Weights of a small image autoencoder: 203450 training examples.
Rows from block 8 of the encoder of a small image autoencoder, named by matrix and row number. Rows with one number belong to one channel. Each number is 128 + 32 x the weight over its row's rms, rounded and kept within 0 to 255. All counts start at 0. Numbers have three digits each.
After each channel's rows are labels from the 100 images, of 14976, where the channel reaches its highest value: "responds to" is what is common among them; "lies over" is the class under the peak. Only what is clearly more common there than usual is listed. The data: close-ups of made-up surfaces with and without defects. In brackets: how many of the 100.
# convs0: first 3x3 conv (encoder.blocks.8.convs.0.weight, 144x144x3x3, each kernel summed), inputs 0-143
# convs1: second 3x3 conv (encoder.blocks.8.convs.1.weight, 144x144x3x3, transposed, each kernel summed), outputs 0-143

convs0.39:163115142113154114155114112126081112224141149154132058129158142143115078075079143128127127062145151146107125128109038076136099127158141134112127120146142095135144091103152150112109098125074158135170130149145085136090106140153044108104145154235119130121114131109114076121123067137092087061142193124110131115079099091111199165088106095117117200131158110120105117106109120103126134112128205132124166077126156132115151083142144111145159
convs1.39:106116084154135114097136097226168127074156084136134169137119140129181125142121152140133109127146115075141117127143194148130141131115142108098178137083167178134143197167066105148116129098121105088083196107112118084116098136108152147137146100166131122152134131151128148098132134096130112174107119022110115103114075113111093095179124054101098191120186141162153151165136161099125150167092040154122088178105103131104118160104151108094167
responds to: smear (53); stone (50); wire mesh (42)
lies over: smear (36)

convs0.127:072056152137149149119122104161123077100172106053159089138123113116096136051137148104159109085116161166114113116145107145060095147145194173102104091110119193113116202093174134113115101153137236148160118165124131126106110144128134137108116175254135094138139090115126115111123111106171131122102089140118199141105116133112123087123106149108122042139176141143107103110102121112110098137117087152099111094109112139145117119088121138099138
convs1.127:123161071165168126151105145099091181124080154240133224170136137130131072148077138147068087110129106109113079141103128115170158101118090089158196161129156085149127130128106154138157147141102135117107083121147138153122137128149150157170138139132098129115162193122162200154126158141053148116145190101092054114082130102143152184171128108127133162118086134087139142112150149093173133140133157099147174169143150142093104120108137168120161
responds to: smear (42); wire mesh (40); stone (39)
lies over: smear (42)

convs0.110:133150089165148121131132097115083102119127157151107129108130075079117093138139097100145113118098110167131142108102171181178151090147127120146117160180102132094125172151129161104193141041171166177098179131111114159118150098134163159168102108142084144182126134083134191146159143136134255145130129227158089138124125132116094136116135103115113142182133141126126161142134075141162114159144165198123162176166073141113164122177137121162124
convs1.110:082104096091145148133146128166153128126087110123141169104106138129185121125091141149119122152131131122113102116141069079087151111113142132113135074057147196157131074116192126177108098223060112050149112183150152081112154136113147105073100081091169155114094192155087146109112117108153142158111126111092198108128108159123098127147124100147148096091091118120133072107089162084129127130110125069158112083113158118141109170070054142136111
responds to: brushed metal (64); hole (34); dent (33)
lies over: hole (33); bright spot (25)

convs0.4:101121108147136133140166142141131117080150125158157146146129088108103126167098126127074157138117170107123146114180157168100094120078105149187148125146100174120152158154134129171137158133142170118122131118137107133100088124109109085145140064133172110124161115136160183154163079134152121189136133023118054080209147137189050137122184142077173157115138161164173110142128124099112158106092129160074177146146130062160098113058126155140081
convs1.4:096107109107150129131093122107114148148101126120138088115114136147135108130125096121166061168159123179142142080095125126161178075111118115145085121012161137116145119125149081057136064178071151123132162175146105093100059124144159140159120184066070133115119131166114085091145104133143144103101087233116159143081094124110157135108143089147104107142129114105072124103132121157148135174164154058196135110112099150113138175136147095146110
responds to: brushed metal (76); dent (48); hole (36)
lies over: dent (41)

convs0.121:157138135175138122128110138111130173103091148196112131116136102072150095135138078171134130183110082144122145103166179124178160109126119160170156128160123126067145144147145106136106125109158146165096174111120098174101135166120157176161106138181082137119139164143171124143171105142082216130165132245093089150161128175150133172132141067071092117131099158130060139139150088142106128147134144194198162167124117121144161131163111123105076
convs1.121:074151126104144144105167121195126092130116106098165187084123136137178111130074167130138106113127133116096087139107105103087138110109153132120124085066144186182114069096212158165129140169053108048150122176132172089122154111118152107087123051096162134137118184131098143132107151076174136189101136084114183096103079163117112106138123142158146105086109120122153102098073190097126132154109134067126102091122125121111113131084085134128135
responds to: hole (58); brushed metal (56); stone (30)
lies over: hole (53)

convs0.17:162072145110151141129114157138133122141156132157131108131129130100127101171041108150092184156158168102141124103119126120084099085100102132135131119165129127147108210165095135110112128110067122194150124134151156155137132158122126105101115098018160152097122131195110167123134101163152103198155172094081168158136170130101151145133113070173145138125179125143114147106136098034152126116149131158100091193195201121143127097136079156098102
convs1.17:087131134131110118143109087153084127112098076118141166111146127216100130142129109117202086134112113155149147106126125158144169079118120116146117099035125129083161098131160116091122102207116211094146153127113101072104060111171136116135112132094055103105085121113122088126151074105120182124131101170173112130121081111142125133077161128083115116110084136104114149110136137175123125153159125102162185081069063111122114154048173104148130
responds to: brushed metal (89); bright spot (58)
lies over: bright spot (41)

convs0.136:175136115109073106130132096180119103110099139103089182138134114144151110117156167135149114130134126115115136145183030153125122115108119121120120128089138107105181119124152133177109062148118255135174115156139118128103112132152143154097103157213134090132089159118091084123081146127088142086115128092134130087131098154118186116143122127171108087146166185142128113116101115184135127186129144051154135048117101100174128138151097147181170
convs1.136:171078177172215154128104190145159144137136177174143066110127154089110145122126109123135130079131164154125123077094171099168169097142165132132125167171102127155078158128132103085170185108106127139112056095140098148166142116153151144174090166156159170134185097119175188162174107160168072142086136096112102184112145088108081137127140135071147131143107077130105098128119141114130138106132108189083117152145130171143151119102150187071111
responds to: smear (41); dent (35); stone (33)
lies over: smear (35); dent (27)

convs0.58:085145112131143164123139159058113103108127104106144139094132121116109099175138117134104129081121102174141140126181147158079124126124095131143123135161101148117129115126126149141116200134170120077104187074115194083170161108116190094138124149120075142163155083134134117095108104157190122103115103152145190190122108178138071162158124085149124103170085079179128165140150129170139105134180122227120081227116175112131151093074134126136109
convs1.58:050118102110115099152090119159152148123116157112076129145118167149165088140054176113150141193159144103091108139111171103135132145173168108128141116114144124144135085113159097129146075109142119185130173175143102141098116199112106142109120053100175135129068203096123124126122171104103135147146122128134124103157123119113198103118158150176125156064121169153142114148122127086149187181108154026179143102089076127113140204147123098117131
responds to: hole (86); tiles (38); brushed metal (35)
lies over: hole (75)

convs0.133:143106087108112111068124135096098105123143098122129085122118116119080114122166068116119129158123149177104107121136092144115117153138154141098136085122113144112094187104160146098078139102113131119123110132138078091112118133092047068107092173209088089084055160110084110088139117109124134158105073139125149115092101134104095107136122000091112053140120121123144116161109118139112102156110154170139165120110163051185115152126122109145120
convs1.133:138151162173149139159089135130124171139106142200124182168156153134115117103069127141140113123185108096114116109109155107130115089148134090127149122161145086105148104141074112160163110148072210164162112107141157150116171124129203163184137095124131159138151125104178163190125149156108127077126185094098089135126122121142187133143129248126108169093095110113083152083128108151112147097132096083091133113154091192097097092102132148098193
responds to: smear (52); stone (41); wire mesh (28)
lies over: smear (32)

convs0.57:118125155099143178170126152089143091073144141126114167125144094137114182152136186134167109082158146117157138143150111163118131139127103157173102148171108110101124099116079178116148088118136187146135212145118136162152161135149189118142157070147139157173122130134204105148148186147160168143128130094223180123147153137103060149164125171180095071149092091158066171186085144159177077131132114125150104122142114153119100151095086154145146
convs1.57:076153099150137115118134109184145105137147133067136115112093148136194072128096146150100168153161143092117122132123166083188105164167141093115106117087131200170129088138165085133163155097149048151063189183133123059146128168108126175135144101099126153123137151175099154122080172104138085134120139142127088101128161135161181144144116089139130154116147185120190091117144150082149169169151179080162132159063167094134170127156127084114107
responds to: hole (40); tiles (36); brushed metal (30)
lies over: stain (27)

convs0.112:071119120134106090110084097121119143115069150163099116110156124124103094112115075149187121131091058165145145110122153140122152127117136116108118116086121123108097119131105132103101123141161147147048174094121143108142137099108230161112133245139102138123152145139106103132161106146163221154118100252140156116134121141092122140091155102103126134097136165140095137139085131190143121159137152196151141191171135105168156164160116152144144
convs1.112:067107115112160128114156149182110097136114127149144179093119127122166103117072139129123105146119133097116071111109085107056120112128145124101145081101125179144113096089197140164105136160095128054156094176124160113094186157121137109119102000099198144114108181131110179112102148115148146145117148068081162161119096150111114125163104134143127100089101110109163094113109154071102126108088121073141112084112129143111122114063093155125122
responds to: brushed metal (75); hole (48)
lies over: hole (41)

convs0.55:186139130120101118135093123232131124204125139154142030136173151121077175139143135133187164127145142101111178162085135147166080144164106134109107130137140147151111136147130116114116115102115096082104032115100102123149102131137070143097123084221082089112124105143131084099125103120118138116142150164131121112123128121130198127133122117146103241084099095121116135127139132091150135128105090110104104166106088144080053129130126140164099
convs1.55:117078126132178162103194130087102116058189097136113166124094122146154104119134119144123107137108137101127132110173069117080118149156133138119161136106135103132108176092075163117113196151082083088030163087140130133144129141129169110123134080110115125126101104158153128143139145156136138134124078125153136171081104134105148161183141051144112066172149141163147140086111153167098138109148006173112149072103103144182171112148090140106122
responds to: dent (98); stone (54); brushed metal (44)
lies over: dent (96)

convs0.65:134107159153130170174192135079134166109126094125103132167169105136161166138159117148139125134149146121117153156159114146118114126148115140154111128141128086175115124159088121133170176089155183166118220090105221108144160126160165157102142085072138110126173124149205140122217140141137186160161147077159172141163130136154085124115111174175154107141136142141036120202104116163144118110135107111146077145106144154135141185086091107092124
convs1.65:091161071125096130121067104215134128114139141057174144126070155170155105135087153130146154142159135134121102133143195123176109148157101094114088098110108219125100073130161113131141116135143083138081185147155073107127116186126129154177120065069101156134122117157077125152063175114161065116085154159137109100159197111145178135148138085138109133103118132146210117075157128121123157157132144074139146126105129115145138113162125103126113
responds to: hole (86); tiles (73)
lies over: hole (74)

convs0.63:132124126175120164171191121067105133117121084194078172112136133105148150163124155159122131090141120115179142119153103162142128151126135170186116115114077108084094122166092135154118096071141154129116168082102152148145162146152225120115132055117152112132131157091184092159152177123125111099158125142165150123141202178158027146132146150132100119128086142163084102131109133179147151120125127164180071142112145180164103107136066105158087
convs1.63:070155124112144106124132146199166123112129182053157116102094144136189092143107181151116152139172123104118113140152186059174122162157133104095104120172160193159173102090182112130176139117143047155105191161134111100134107178103098140159171096108126130154138122186127111084088173114134100157134120146146133104132128141098185133138111094164135132117158161172170157153141142081109134213131166081164141141079095105110177176133126084103126
responds to: hole (51); stone (50)
lies over: hole (41)

convs0.92:142122135091129163138144125104111102084061139158141150141097142162089158146100117160146120175140168058137158132144123127110085108088141145155134145129169096109144140103147162119161127143151217111189176125135087154082117180117122140156129107102186182123119128127161131165128161125126123166210146104152255116184166153126115174170140148071115139099115169134142124122147142098172186106155196135123155067138144099150097087088101143114080
convs1.92:112133148157167100118138104181116140160171103124112130061138132127172065156152140111119087099135127101123118138105133120155192137119115139123179160116152149166156122143110055097131147089039140137101157119110102132149126103114207136193184155136085123124194148182121132118179111152122195102114114125139073118055100116141116149105108088162126108176147149109117097072087135152106104193133055113179118178139101146103216147148134092151144
responds to: brushed metal (53); hole (45); dent (41)
lies over: dent (39); hole (31)

convs0.115:135103090121155153124122144079138136112139156166135153118095124117148122178126105109174119164112101144117123127148137153167147098139086150122138192158139114123165170133103096120102126138176157129085178124126123138101149146162170160145113143171122175142114133164150096148124090140158217103156109253138103055148123146102126196138134030115129124130117135125101129179096119129136120145113138230170160182172120091144194193169129108083167
convs1.115:087154153133142124105152111200107084125099094115134177095149114130186103125075130165140124132119121104087082124128105104077123112130149124131122061107157192141089074107195157173120134161071117084167129166128167080123175116116166127093120012108168105132104183109094173140121145078140141187101140066096177134108079146136130102142121149145141112097118120119136101090106193109109147130106151059152110096104130140108122080059084139151130
responds to: brushed metal (89); bright spot (70)
lies over: bright spot (61)

convs0.141:171129108125149096102124144187131214080110127101117108121156130102138117170161148140103075153121115173127103156139164132123098119141100117148124155148155157165131107122121106182109107173134186146177101125151126164138097125138140135132101159202078112107076100094147088104125130154096193108126074091152092175127117118111053070126084119072136122147170125058147166145082159138099104127079099116204113087082057079128104205145108155106148
convs1.141:150097136154184163124123149113150122136161175164128128115154112120143109084059100172110169085089208173154130081066101094150158131145187147117151135124121118146099128138143162092173147109071201123148128151160088102141131103163148122131134132139175165117152162130151184155159130139182081118100160167084110120111130124149125131141136156144134095122099138163101066124156101112168164093133165126011159135186218134164139063100132134100146
responds to: smear (79); wire mesh (68)
lies over: smear (79)

convs0.129:106143145103130144134149093178135113123158137110152075102113140139103132109150104149100079107112163155161104135178133124115136141156129183138161133131116144155159188080076147130143092142153222221183113151140172125081123157131129156142094078164105110133117142144143099091167134126100159181123054068128095101197040121128076118102108172154073089129177168118110171140080171148165085147077150181115093108131121133113087122122107172132114
convs1.129:145064122143136129123088147108115166111118130166145163128149131097158083111107132132111144121149127160114118111048084134166135078110173078141102110079131109130130144131211096129168131142022180113129105125147099147146112153155148088112132233114151127086112146078143193163121112164163131073114174165110172156068156163161159148174148099087145125142123112115103060070153076124140182139172119099151180139108142151128151187119145131137119
responds to: dent (60); brushed metal (56); stone (35)
lies over: dent (47)